python train.py --train_examples=197500 --cond_dim=192 --num_classes=5 --cond_dropout=0.1 --norm="layernorm" --orthogonalizer="polar_express" --adaptive_grad_clip=0.05 --warmup_steps=1160 --adamw_weight_decay_other_params=0.01
Rows from block 4, named by matrix and row number. Rows with one number belong to one attention dimension. Each number is 128 + 24 x the weight over its row's rms, rounded and kept within 0 to 255. All counts start at 0. Numbers have three digits each. After the name is the row's rms in percent of the matrix's.
# q: attention query, key and value (stacked) (model.blocks.4.attn.qkv.weight, 576x192, the q third), inputs 64-127
# k: attention query, key and value (stacked) (model.blocks.4.attn.qkv.weight, 576x192, the k third), inputs 64-127
q.7 095:093128087146080200104097116149186131120102094170133091113118080117139128106141151089086122123111126138161122162126119095113121109136139115154155120160123098116165111142107145108174107114125133
k.7 097:131109145130123144092111099103149129151111153138115149115142144140154123132165118101110137128107158121125139116143117132143098176125090113121116146124108129129079107187130124104146123160103142
q.8 087:109105151132095153115122115129183158121129136147132126093134151112122113144107131089159112099108151123147129129116150125120117167139157119115157141174132119144133120152123170205158140107130106
k.8 088:177158142111098122162155113131158163125151136157176152098105121122142152124140092116097090110175127161122139170128109158097130156141136133146117144103114135073141117158115120090137153181143148
q.9 090:164113132117119125094158134144037152152153147125140126112163128114129124127137134117130127159103151124122115160099189146132103161172117138139134131135101139121106162095145156138137160106161105
k.9 076:142138158142082115117150120130081132144119152140130110108114171122193072094137128135129118134140136158139176122076116129127094097115159133142169150118146137149105108172112145123146131135147142
q.10 088:142111096121110139123135161107103117140123070107120127134163147149094134113132188148161124158117150144134151116106132120119158145091152145149150096147149125084128140157106140162159154077096181
k.10 081:146145087137125130124120174128119113069110138138166140099138135096117113126175154167140171172132172143078144129106169117145138147120134130093105096140110142112139122122142156153166130100117132
q.11 086:146150100191105126162142152144084140146136126155128115122133107130120126110131134143119161111090100125115144118128166123144133136105177106118099087123112148100117081116132109132188157099117111
k.11 085:127120142092152119092127133102129131126148145130112134175068139162116158146130099143153121118126117096106150143078115142113145130101118141103097143100069145128114099179127082154167159154129112
q.12 084:091114134150166160129087202126163125144136159143144164149151087108123089116190099107117122161139106184125122162170143166094139129148116151151090157122122129121153122143136128168113132100170100
k.12 078:160100135102131075119152148119112136133108185164150139119115101105145163129097093106144135141129148167088101113172139102116129130111139151092121150147074169143124131111168129165150115099110102
q.13 078:152145132103141162140086130141114139128114108123112166133122097101117090147105109143141111125131119133121140122130135134126144057137117129131113127152103158135113171111126134145081119098140116
k.13 075:061098168160133153149147165135170144152124097131090147138118087093103165128105171115119123124114126137116120089130076140128130126156129138150145153147091157155163118093114122133112116151106132
q.14 082:101144152110165156187152123130125137130128132109126120149083105140104139147075140127140133104119118116144139107121187113102113113143105139153133134091107151127106142099094093106107133152161127
k.14 080:133148114127130092157145102133153122134098111116122099120116156114168096123110114101118071132149111163143143125127117170100156138139132123148156089115160120124147113096083111161144163142140158
q.15 085:118127162143087145140147200140183114134119084102136162117143133115157176079119173132171129153147123146110111153133128125109139112109129136132128158106081128106141099134156143128172149117150146
k.15 078:121108144118136130102132164125146161157160143135104143085136123106170132127124133083106161149113151099161115135127108118134108138145128168069098149114126149131143193157144117136116112121168130
q.16 096:136127107116159114146117139137114187150140117141083097129129182129154118180105135097130151103124162104109150104145125157113074145105078153096072135135159145114120093139119138151138126157152146
k.16 092:145122134125124157129152109147144143133111167138185123125074111086138120180114116127134103166146123147128117112151137126102103127127091130115124113110154115136098108146088118107130134167136128
q.17 090:133116147133119158115118150169120117110100159171146137124150144156098203147103102137105098129112111111122166143089110124119146123087163133136120134122136151139116109090141119090116187146062110
k.17 089:163102129135122121112130181174139151170124161127151173098115090132086128153092126135117135154128094098127128117078101110098118134124129107151126126116138157167157133121140162102115130114120110
q.18 098:080124070112153128077066165114077142114143146115155147103149139122144153141151159121135160140169102097124152123116120121146088087169137133126124115118151107119166129112153167140079109120090117
k.18 098:105157084171152149134123181112157153100115145165111148132133105148145123133115143141114161116136145124118119104123132161122142152128123139108108128137128130111153127118145101098118122125161141
q.19 096:130104158103155074141126084178130117138109131128138108108109171155154113179131087134115143119145104132159106115100152149131124125123082135106160110145124077169156119123117132131148129079077153
k.19 089:123171100135115093093119062155149106103103149097159072129138164160180097167120103130120108112148136145145152107119112135114141133110104089105195116119156151086160112142091095139136078140110128
q.20 097:110109155122137072131105109123150106080137179132161149154130106134194105141099132148103137132147098147147117148161112122132074105100173151158163135118106141118116107157106158144166172120149163
k.20 089:137163122096127109156091136103118117107090151086148113118130088154122159091128117122154128120137127105154132163126128135143158124130122157114154106110135118128142108158108151138146168106149117
q.21 107:097090140124138123124181148137163169123130093096125118149132106124151120186111144151092134135114144116130110112158131122131103140117115149147142127139131110112147185145121124128140152110090120
k.21 096:130104136117133098107151151129132178069074168144156126113136098093151134170159178115120147166125108115113104130143174090110150115129124135111174140116146096159121150129106111155128112127119139
q.22 096:088136107134116124103178158141131166108117142109131138108093117105140150107114077125131146140108136133142159125154141092152120085116136120166090094151112117097139105125141108115114137090150166
k.22 098:127139103149109132149155177134112156121143130112109144120128113137190091142087094116105135124084115134182105130113139123103123104125094135152132139130145111153116140139144119138115162123157097
q.23 104:144108127134138105177102161189108086129122140089119167121136091138098146094096152158074100129105155131106104124139156084146108096131135140162152104175111154073129140159118148176129145117166099
k.23 102:163122073081128137106095164132139133154111112176127126127131129163103140135104113147118148117117154132104099104128169121113123156092068146110136095145146136144101164134108128109126127105120120
q.24 092:141124096147131107162141108109099108128135111096122104126118118166145125149162087164160154126087172122124098087122155148155154104106149133087155141159122121094133089130109159115099108124102100
k.24 086:138147101154115121162124104089110113150099142125164179149143119167104131158074125144098135086133104145137133130105153115115139132111099117119156100161098145079132118142161157104108143112070089
q.25 095:163143134154190147145103145136130083094128122158150121135102158137113084149128152138115149127099111131116132102166123096103123157138118106097137159122109129111124100153161143140120138106076118
k.25 093:125085144162132089112134134130161125165116129129145160155117142141153079140133162116180119166124134112096124127164125151133145135135127112126127110113148165096122116099148135156152132116138146
q.26 096:162123128139098130171135136139109137119075108143095160114129097119117077152106132093140162128158099122151153147121143144112146140138141158122112123142103111104134161194156064174089101114129144
k.26 092:075134114142139131122115171119117165120117154134062149139143124078122109137122112077138140119127083146149130116135083107136125196106090131118060112136106143104100141136122136101138119186112132
q.27 095:103148136130125162108137123092107151152139122134138110133141117177128126129123143138179149142132126093130111139157136110117146158161128155126155095108167104144106141146119090128106155108158142
k.27 103:144149121184145136145135147109123136182106137112108099088142117143146172127069100113127149134149122136096103115154113125136106176135157147113120172135167163120117098183098120122103096116167129
q.28 102:156106113151087103172122125134138116138118121140126130146137119099160092113145157147090139161132134126134149106080127132124106145097113130129105109099136129128134128162102110109093086155128109
k.28 098:114139111132092117144083128155148106156089112141152144151107151104154086132120144153125104142101127108092143118133121091138115112074110121141141117133154149150142138148124136078119183097106117
q.29 095:143124133158106110098148148104149110085108119102120119116133128097124146120131128113126144136129118122097128136128125152158127142117075149133146149125133095093074071125201161099131138149123122
k.29 092:150093093142123120136130132109129062130110117098087098133139100162117114120115093143108094150121108148135146149084133114141120098108086132163118112122115107119132161156162130151136174118166168
q.30 091:139122166173121153129107129132133162141079114155165138127179147122101075140127129098101129100104137130121130116137127167122109129111082090143120150160125139158126103131183181126127126168121121
k.30 090:116147166135131100136098105191112113073116145127126132108127112153117068123076156089154172149101211122118140095130146076121099147123112117138128094146090125142116134087093137105111157119114125
q.31 103:119127091114142139141190130077106128107119113116164146085145120106096126101184134088117131117139108164128131104159129108162173111178122129093127132162117142110152133092108111094104124092053134
k.31 102:106135095167130164142150125121084130089123107093099136135120130109123157133087127110129045141087116143130114129160123154156141118180171118139101146133103133114130133164098172064104112152099133
q.32 103:066069140111128118101140093154160121129125138141152108137117138155092119158202143124162178128143094142131145129143121078123124145158173124157107175135121142134116115119161090175180159135096120
k.32 097:121100176134120099131133115139121159123158122112176152139144110153150132121121087111140126099148121131114109122140110124113129132126094142106105150143145118125108118086148119148133136156114055
q.33 112:137152111118137127151102122104197070135123149132142114144121160155152128144121118135106101094143140138123170099111089141131115129117122094180125111120174125111145086112130178111175092113141148
k.33 096:159155104117138105126116136130096102123129130149131115121113117121141164118121106149167120133153165095136143098092111127108124100141157119100123129099112142084130116114121155138109119136119140
q.34 101:138090177142129154145118147136110145154110104107128161138109056109077118111119149109115122155124143147108108128163099123132133099135074149105109156166137155153109143088148109195109151091143102
k.34 096:137117158102153114094132159135137176131159099171095082133089150050113129119140146162152108109111147124112098123133106133150147149143114133129119164131112145102074161126167122134113128140176114
q.35 104:140132100127111185156154110126163119108125148135101116152119129107148139099136134121108160094095103123109125151096159113120105137142132098151129110173143146190117119131121128143155147120156147
k.35 095:141132101160108121130102108134168133106114178127114115159115123116144091122107105112151124136104059141153116125131079157150123140134140126090173141157145131117129108154133099158130108132158095
q.36 110:178124165110132103099147137159091155126096154136150143107157122140091131160097184139139179146144099086139164142110124087127115152142121158101152100150132115095157126148150142171135130102131136
k.36 098:155097150167117106105155129116144147121115139078115108103138175109143069119153136137126107152120083100131132162137115166134124100139127096151117090151144090115141134119125095134121128116150123
q.37 111:138159124100164100108086139151098082124107137132153096160150154132123170147096128160109131174111106145129121116114135115128108139129109148129107124071120167148144148133141117117110163151149155
k.37 101:123162150096132099144144134138149082138155141089186110116103125177112119127139127142150140123149127101141170150097112124175144132137125117159146084117100137151178149101145126181156131128159139
q.38 110:125149133169126099120157162125090172112129182156105119141111151093133152124156128117077104137130126123133126128109163131096124117164140149143168162134121109131090128117105128152148143141122103
k.38 100:136112161109117111126105122122108129135131102112146155142127091127125149111132085109119143126141114112146137141157094097127131129124107120178126117151092118140112152127122122112156134168101098
q.39 112:117130130118124114147047128116120158135098125119132134105124164116084160109128145134080126165137129140114136121146115137139133156111145154107153117145083114094088089122102136150145119133099133
k.39 094:138080111110106119126102136111186110124125100106100132180091101105113203145111119117136083137141129123082157149142160143143100129141137134139067131139133105173100108103157110138168135124146170
q.40 104:121095119138100156175160134085153124122075127078107121153141153115127143110123098134168094129126141108120139148146115077135160149123134115135137141136097140107092140151125093095133082093099127
k.40 101:140084113122119109108166146119112115136123186109097099122114157087105166163119132103076129074088131124181124134148137125116113152128129139170113131106142138149133166120087096126122099166126139
q.41 100:145126130178097127067104136156142142122153094119120131159129124141131123102099101150131109102137091172139123155127096104116086149130171126113099149095097122143128141182136125140125134136136139
k.41 099:142095177146116131118187110110130165102137097108126137113139083147123114115111138104113095115117105127105120159134122139126111159177145150143130113133160114160146120121169143151124105143136107
q.42 097:089090131146171177137117122116146088106154113079102134137139156109144099125152092156109156114135145169126139136069078145153134126138121140157126112122108141079145116128131171114114151137113129
k.42 094:147074163145138141119134116149096070124099129130065099109134115124104094073102133138107139105114118149074151125087121138154096135111140154137068137137144172102141130112148151116110093103107134
q.43 108:103110141161162113165178170125118103086083130132166133128186146109151088164136122131116149108159135140151132135140135123113143104152117124129136128138112100150131120116129120150111141090133173
k.43 094:131100087113118100117178158100133141088106142111115154129114165149139134166151120148143103124138120126096169161178149141136131128106142121144106141142141104109176119153149140087143106108090140
q.44 098:156136114138121116185099094098103118125161168139150109096098108143153153119107133107125132116116151109102150139149146092130115123136125115126171121125145125127133118146100075137101134155150133
k.44 099:087092132098125094111111130143117107159106105103117121155111125115134098123107112097125116146135125146167137155108118117158140170102166134115154129162126172091137171145115116134145147157112108
q.45 095:126131099094114157082111106140179098137145099110139139165106148134163109108134149147126110151133105120132093094122136149113093139144133106132091098131101125144132145107152169135155134116137118
k.45 095:086123180115144160097081113156186130115113077128099137152114098135145161133142157159115113128148127116115126121118102139140124131141155111132126152070105115171144111101091207106119145115152127
q.46 097:109116138098123097121137155116115108148159129132084121122101160141112140116105137100126119143151130125110127158143129165139149138111098158136138110068135120114115157203163094160176126159131125
k.46 093:141117120124151116158098126103188104139137147140123070103139164143094107093131109077146107104134124088173121127190095151116151159140137118138128136119146112107141125098124151193135105130143123
q.47 109:175140170099133128115194100158136134125148106135169083140106121139095117133116131115129129117114109083146128103124154188134163102140147090140146131183152163143119161122125134132157091111099147
k.47 101:172128132093106126123155109126156134138113130145164079124121092126135150133137144121157136113123097136148116085115096105138118143149131106099170174159086166097158130115138164079130102127146161
q.48 104:138126104146138175136111125141126128174163081114159127104141104114102159084137101126138115091105162111082115138148133123056152123165132121150149123156159125095140101089161130049080103161112127
k.48 124:114147126154142120139128163128105082155097103111137098143160080086111112124125141186138148156126139144136093104133146108120137143170144109093123142114145153104116125125116152123169127155127142
q.49 098:102126148131138151113115132167180150132141120126111110118091106162151174078113108174118132095139104121132150119140125127103120116124099176121157132132147086128132065152098071105200118154158113
k.49 109:100105111132128111150089085113141078113130113134140096108122119137148135117133118133125088105108104118133149135134140121110144101151153151189149179134104129127105076101108151177122125160090109
q.50 110:105112138114113155124160098181116089049137106148132141107119150113131155140142107045164098102155163126147125124102123117098131130117089159128089149178111133134121172084113154118159123122118108
k.50 113:149170138149141128081103087131120117128124091122144113136058113127117099148096164129122127118128103100122172129143128140126138097121144141127105139134128111126111152134100135189125142163141103
q.51 118:115110170137115084129127137152090126121123113122133134105150120125122166099105145094105096113171100108125169112135114129127100125140127138133102133132140127126099131164142132109153144144135144
k.51 129:102114127110110174103148158146168091122117110113122158086110085146147120155120111111160110128138140110139103115106130112085139131125103177106094104164137144126123146128118118148133151108188130
q.52 136:140132098144171058136153105101110121166147130124088146187130141144094151159141142142123173102133118144099125136151106163136145164096091102126091132085129140112129127105130116133119132087078105
k.52 122:115161117151119147114148092127108127078132135148137093111113121110112115134106142120157131136151102119119041116106142123141115138100159098143137120133136116110163135140121150132169121172148147
q.53 110:120142158115108127152156151180125146132102114135132138113133088137144120063125140118129132129146127119116175158080104113077133122097107190107089095177145138118126119162135118157140129131115149
k.53 110:124148157121119079134150161079100093085120145063123139130126115128167123121127150103136102140144132094146166147115135134098128120133124163115175138164159099113119079156110157098072143158142143
q.54 113:120064161128119150141163110122094112149120088132108159116083094134127126184090130046120097134155123102109141153099098124127122099111180153123099128156114126107107159152123110131125149137151146
k.54 116:095096130126095113124135128137142084162111175135143157134130139163140088130124160136117125123164159148127098159135106116115114095120128130120106113154129109091130187162102109133105117093082128
q.55 104:179094144121135098106139144131112144149131147169123143103136146155136122110155148115113102129184138135125106146163123134124126091122154157134127101129162126124085102178112157107179164129168127
k.55 112:126121129080146169130100147134122145119127137121094183090134159142126168126119124106129102121187151152133099118101114137124127110155155197103093123118112136106120135106107140155125116130109133
q.56 107:128133141135149108171155124141124077142167106111096139103128190147132148056129139130126129137163113125121127118141097154105110102140165088136090110108122145087103157148139158132126152150169132
k.56 109:097124130123111150139152116101118086136115088152153143144155098128167081155138114076111079128137115111128111107117135119140112117158078151159126147178132125088152124112102126123126103139135140
q.57 121:109136132134133155081124157137128106125139136159105127131099092152131126161119116154107148108094126140103127134088112129144128152158097119148091131156143159153105180145132132112102135107118127
k.57 117:120134102096166061144106138099116108109129147132114100153125150122068154114124125145106142102138116123129098129095088159190146147135074081100082178067137106168130148136145140113117143117114132
q.58 102:131188112144157143116151091080113139180178115103104159143092136132142123186131137134155142096136100141116165168123123149157147141146141135104110135148130122109100136162104129153089105102139120
k.58 110:130119142107147098110131128138156165140103150111148113166144110125135133096133165162131162118134117148138151099116134118137118158083079132103141090133122131128136149129136152125098099115133120
q.59 114:124138131122141105166125115170119141135114113131139096168137135085095139093137153146108126140135142075099125135104096113105120124113142102096118145099187119169120106126094131117160114115141149
k.59 119:118107122083098186097142144148070121103096132143137117110122101144152113117110110130127097136111147145119113132103127079118101104153133130133126119144128109150109100128098129171151104177148115
q.60 139:143099119142107164106143140078117109105114089081144100130138106112099146116141103141132130128127127101146130123107138113081117112163131120127135136138173110120073147113131143152090087142121140
k.60 131:112142107091116152097099129103171113119139097141152104118118090152109168162126106101127120123150137117123117127101151136142146134158132119115137115168137159106079096116120091144041109159138136
q.61 116:110101168105123129134126118120098168138134109131127132162080127121163147071105098140150120112116112108139108155173139125136096100125127133167144137100131135150128109143149149137174098099100144
k.61 117:152132153085114158070118093178163136113139143166189119161136164154127136135112082072099101102123082128127130110105117117088130126147110134138124115132132123129128138127099165118151129111135140
q.62 116:127116150160125120168135120119121161133127106103118103132130104075067160035140113168117176130123131117147145132121126127147136147091128120135168166151144118128144153134207117092129101190101141
k.62 130:113114153137124222118129140131133105056126090130107131106114146132115102147114133132158096110111142112153147150092136115151103089155135144159152122135143106132131136104127147096107100118105134
q.63 106:111114135186140145132148137114181115099115159144111119127149108150147102127108148111176116119118116164120114126146108132152117144133117106111096141146162124138121155123086148085102145130174136
k.63 109:120108179105132081159138124114127117176137088092116189165118102126122136178139155170154124120150118131118102126138113103172145135132153097166120157104139157163122101072110121139122155114137109
q.64 076:076105117111125136101143146117133092123134100090146146122087128094110121115105148120142135138113092069146154129158176086123137133141125131114113061141117119145114167126140168147154162166124120
k.64 095:142173127136148140136140130145134142105149151188113144157125118125136138173141165155139141120136098210131121111101120151095123154148122107141140099125088157159136097145096122123106096076147188
q.65 078:127102106127112134127126125128078132091092129151117129151122106098143167158093123145106112120143138166137107128183173117074114164138134139130096126176153142107147119144110151117153094130150098
k.65 096:140133150121122116149103166141116107152131092131110187154119141119117112112125141092105094138140101140151089135122097128124133122139109187106100108120161116170130120105145139139067157120110119
q.66 084:158108124147162152119110097135132097164154133111093138154120180113123130143113145141102115117104140134077162152112079173159159131122120107157126119156144129109113164116174111106107147117141099
k.66 094:105151156140103104136149169147110118092103126155130130122132094132137165130116126115160118187158124168117072098141180087103115150108124126103173145145111123170141096134116142150133105160138188
q.67 080:116148105110140115092143111140137094130147089158128098146169132158115126113149129143127106114131116156134143147132172146135151129130125116167083130090128126106160110128160146141109120148095139
k.67 092:136122177108142153142113125101132158094129110114083092166090146153147162135104141117110140125121141134189108130125119085082092098126123130098157141104120113081141158156104109139111118101121123
q.68 089:124120159108134152094132090146124154169133145163141145121117145104124093143129123170136134113122132131152127157142123153116093112133107137116113104096137127107132122114112126127124142031133206
k.68 091:130132108122105108130130136127088073117125157142132117117131092101123118131147131160115121112119195095079151122151111130130132108126097143114156106093135152140107103123183136156100135143158135
q.69 083:168148131146120139115149082165170155142124145158170149135131110134143101107109109093130123134140097126106134138084144124141145120119155106157122117116161126114078123118106129118141124103132128
k.69 085:168156131170114137171145138135099125121133141096135132090186106155138146107121162098119128124142096088186141137125085136126138129119126133156142089168120157105140121168120133110155131153132120
q.70 086:076101117091116141087091148110144134131117088138115181139130107095122127092131111126101091121122169147141093134154119115160142109120086148096139119081125124096104129120122133109112116127127105
k.70 087:114098114153142143113122142113098155148117104159121100154134152114132141142121151149125147127122128088080130127132170149096100118146119148121097128154080117117119125125135150141143106116127139
q.71 096:120120145163136126158103134105135140152119115155115112136144074136130136130148148092087129121124126128136115115117091127106124126104098147133100124132126120076137100151128155102103122147144057
k.71 091:198150120162134122126124087132048113145142132126132121119123160119123134122119129163112131134128102118128120113092162140134144140124130152145110099171141100089068127138116122121138136143133150
q.72 080:075116103138130150135136143145081114118106145100101169141166116115125139163098118148123145183142122123124132147121128112098116110136134144110134106087193128096139130116135142132156135238157118
k.72 084:159134136122139096108135135162182139107139131116146137146149177175155127120136157124111081135139120143137118142083141151177141146108167124155179139123126135129056110113146096133113121085120206
q.73 075:151135139125115129101137136113113076119125132174101137119131112113156132119166113142103130123139147177130112130151166158141128158120120162109114132144168105154138114127120102134139126120156058
k.73 077:137106149124118101185102081142150139122155111125139127171088123137106141161102141113079119104110105122139141137106070145097122120155109119168152141144115115105104100095155136174107142152086110
q.74 077:097137144106090164100116131135113075125099142113142178100105109135115113120104131138165103127140130156165151138112131117156147121117134113083125116108138158173155125123109143105142155168167072
k.74 085:179146157136157073143116132142099152167135163115147069145121107132136138164132113116121135113107145112122098110127112128106109127121097146147124142140133115089137076113131116146094112069144182
q.75 076:105103110099132142116153118127171138115113128106118137106150150077088089113154152151110122154156132093126095112161108131132131127107153113096169145164147099141184126117127143188129110191135120
k.75 077:149163130154117137153123119130138095132147118130164096176109117148115147149107141118161139128136153148058167160118138128124151132120151107171151101123087137155103181147120136084111139077113143
q.76 080:138148119138097141128147128103134135135112107143162113076123069100127112160128165102164179122118127143073075104141135077135119141106128132101132126140132171144142164153117157088144102088133145
k.76 083:129112128106127117141118127102153151136130126155139129119130118148115134100118118132156100120141143065137198120154092136146146126148120128130121120152092128128134127116152090149112127109130082
q.77 069:070119147138114167168151124145160129157128126130099167070087114095132125110130110123152115121100141117094116133133146128133149143124104158105135160147090110100149088152141135078166134137091165
k.77 075:116121128138117144122121129115135117099132119103089157137103120136121143133095162097161092124162133119131149161163110136130140110105160074125093126086155157138141153133132126137093139130148140
q.78 077:109142168121121092144139136095135140186136156132123167143128113146115098121163145106151140118126062114200135134104081117136156159149111094120134144164122140134105140141133099097114154164117089
k.78 092:098134088127106132112145113121116152112122136088126131122113119107138149132118111138114119134160121110065146139123143135112120125141172122119098126135226125132098124148122141166167113169138146
q.79 081:117131078140125120087128135109111122094126151126114139118167135086133064118154114127116117187152104136127127140123195128147147115113185118147156148114105123111127173126171137145146192168175133
k.79 090:128144131141165122156123152125110139138133134145129136144131155169139166136122094117137165125104123145068117101099100148083104147133084109110125138159139106122117118139118106088065124132107160
q.80 115:115126098129135045190101119084100120144129157105107129145142135098112140100152140136106140163141144094127079141166132151099143115089113081128144151065136148137134124155143100100138140127102137
k.80 118:083131138093110127110122159113130098140109141134095162125133090173159114133122135107116105153151132124092082135111139130121144133142113112138135114100107151117143149159119123137125168093112106
q.81 112:135158115079140060144076143099155123137127136116174110152132131125088183149124174151113141125134157121143127145156141156145144167136116126094119139125133151113136101083129095125052124102129153
k.81 112:151103112098106132095108159092128106136141140127153123091117098136117133190148118108123101119132130119158151135131149120114154122150128147149147130142145155113042127107129147124068127116134143
q.82 139:142137114135153035133112116124138160182128116129137118183142156105106142117154127160092162127128110119112131126145117138141136154142147092125108152087120125115107101119119130125149134103091113
k.82 138:143115104080137174107099127134151098154145101150146157137108124141145093206127118085147092137099159137122106126132136121127158110156157131118126132148098122098139085112071108151107134108142106
q.83 110:136117127137114139083168140137148132148151121138141159114122111098122120158112122108141148169134144171120143103143140131086144141097143109098108079122104157131121154149131100179162171093170120
k.83 103:114139083147105170130119052111084138103141145141130112123105121077144136196121103082137129109131085142145090129180145127135124144089154104130150143131103128124162186097177155138149123101103124
q.84 136:134092160115125170131176112163106178085141101141124136130149171110102168113134129131121107117157116114136130132103089097126085122133161133151100145121108108163151176123133151100180099108120145
k.84 122:176125128136152109140130129116087162155136175157121117125139164136137086142124144144133148134121124155114079140128090120194132135099146083181118122095126121105156125139122136086176154096143136
q.85 133:117133114083124107148115126137135136126133113179130139146150152139147136162141143088092107118127126144152144129114142146194122131149097118122149118121120141148115094164116110083152122119130143
k.85 124:131114153100134154139149144088117104142124101155131121118142114122097106114120121159106126131121128133121136128115141118174120119176115093132134110100132149131103126129155133145080108153124130
q.86 118:124131135184112101136124074127140142131139085110105126134140138106129158094131153135107141108115087103116169110153148155126120124090115104152165094122144153149098093145135113110105124143125111
k.86 124:133190071151162149126113123088185142105148156123136120126108130146147118182146136194137157126110109152136125114117143158152144162151104147132179113137132116129158074102118107188108074119119128
q.87 112:161166153139148150048118107116137117143146108135135149114101159140129080185116097113137109125096095129126171126124115145108125130166159135138113117154118134109117127117056147124125145147134114
k.87 117:164105127104125138128156097140138130129151142113143132124113147105113161056146081128109128114114113153149134137192122104063140104109127163145140148071119107101124150137168151137179142145118126
q.88 119:169133101127135081142173117143108113174138157103094129148117153150124147161151140117091141128120103144117158113171109139089143167125091147083117146116143126143138154149142135135095130109151110
k.88 120:136132139148121129136122137149171139095109196156141132086129133168205073122089116146127093143094122134125157129134129119101078096146114178122125095127141147155108083126102177156132131107170153
q.89 121:135101135116078173100142121147136155079120130149161129077102134129157106110119141084157089130147114083116078132114128096125118093122143128155156114175140117123145117154120087175135099138157127
k.89 113:130136118100144059172172113118131095096142135141140119139119154112118114141138151109117098140187093113136099126125067161143107127139133101096107163077117104162113145129138151181136150093148147
q.90 126:114113100156113179125109121163148105117134151189086151076137141158152122163133092099104099122104097138092127152134121118113125126166143138165084129144129161125077137147118097178140137107124125
k.90 126:166115144169115140099086143140113147142130145178120087121124144139158153125123099141114147130088110135099137114136099130137090108168154123163153122127138117144120120140110119146199099090152118
q.91 118:113112165090149076147124105115139134125150084113132118130117147122112102184145142131156095118170126106130126118124178126166137131148132108160165137130122138142135074090126110133081116152099116
k.91 120:126144136155118105151115122113177115092125128136122103141133094144160159125134107120138132130138112152135147148102110136151105113113119136140148138167161132114092133134129115091086116126161158
q.92 111:121172132088131099150135124142069115156107101149127113099151110150133129148127125116122123144157133130133120110146137123172146132133138093130110150104112154128146099093131095145150148153146126
k.92 126:088120116106137141121117144151163117061141132130111126121137164123097152087142122122147100118140140113117065124164166129128118128151137095113089140102157138136131082086119185098132146181162123
q.93 121:123182115149128157141134122097149121144118100097094122127123121100130104125140132149124141153147108118131116099122131128100117148127127156113105127116144129151151188132132119138128114133164131
k.93 122:139103154167145079164116107096144104145152146116116148101142126113141119093114141132155154117144132138148143117167132130131117109123108134159130125138112162100109185106146169112095118139148127
q.94 107:117119051111154108124091142049152144170124126076133136134134127132169119138148146160109138136085132116143155105144129108103143119152105166123170135138113123110109137097136105114055106141118110
k.94 116:159172143114138134122121170121151099152113113137128109091150127139141089091152149143110125169128133111131150108129116131089141142126149171113134092135140116104127121142088126141111164140193130
q.95 116:174114151144126143139139102119067118117144109143096110105095139140102118151094167117124142093108115145108174137132121116159079085095138119160117094108165130131122122143160136119163149160157138
k.95 120:148144129135123149145135113188138120113129147183152086111142116139113111127136111119138132119080152136136129127086094128150129144085102110169147141132114152145123195088150119098141131102100142
q.96 104:047102118132122140131134102146136166105100154121134134130163178120090124126151147112095143117163103179106148139168112140109138106110152117142146157098115139137131155116146109182106147107076126
k.96 096:116130114133104100109099138144125170124090136102100079114157172116172099158143091081153096133106147120153135136173115148145105158147128128097119177148169136171134112144092108103108095113142132
q.97 094:105083123143138119099119105110102109107097157083149111101090120169094134156094149086109150103120160113119141157142113115118118119118146132133125158132147094101090144139179144126151160131140108
k.97 089:129082149145121151129110145104141129140136144137121130092145111126085142140112167124132105088132111105096128157155128127139117123122132142129142171096156071131065083163129112132151121136164146
q.98 096:108162112098107143104152108107152114160109128137168126126111106106144130110115119146130104131131095164120171189168117135133162138155070142139171086128086071140156099095097129122128157086106140
k.98 093:126166120095127133140130093104173149133124117107140122139080130122127146105111128097097108103115139118139136133159092145147145137144128123089128131117127070101108117144102114173133113160119113
q.99 096:133160115095127122114125104118106123093141164152144088140156123166113121127134096129124087138147108130141105119126127140092140140134137126073146117141108154163097091114124127177182124130140088
k.99 094:142131144091162124115101093087117130115118170113130088127090121151136121150155089145179174119182138132125134108140137108084114157142095100107093102137126166161115123101131103145147109134102080
q.100 093:148146131096138137144121136157113137149132140119093121125148096118162130128127121156154109142176136099116137065138094117129118120135117103106149117157142111093136179141124112156114104146170150
k.100 084:169147094120161113120136148163138146120118142116076084150172162118152129130128081141099140175130113138156144103126118147152113171135105135131146122142100136136110132105125093097162120174118159
q.101 093:100103150177146130116122145118117115133040127133140185092091175148138084134125105131172115143146110118150127065102149127135121127155138108100130142110139145142166089133094118142101119110085119
k.101 089:141064118102151090142123139127115128139098130117129157120160167181103092165125139137128130149135119139129105115176156122122116145117150158151159069163156176106162129158104137153105130087131137
q.102 100:140121136123117157134151147112102102135128119118104146077178131150079126143169131122120099117119120164117128099166116145164140122167117124100124164130110123123105119140125142114135141122090120
k.102 102:102145089178101161138137129114139105138136095121114133106131116151156132136139127095141099141099102149114130131134128124113121120183131080143123114148074133153112125165083176077149112121098117
q.103 096:064155145111128172138148091147098130144141152106154153138146108136077128131144137170129126126141118132112138083131133095124188125123164126132162149118078131168139092147175164166114132092101110
k.103 086:108166111077136142163073107179087165078138118120126118110103108152121158140142139137150152129157191111108125127125134117135143104111138134102119130170115111175103132121155136130098155125117090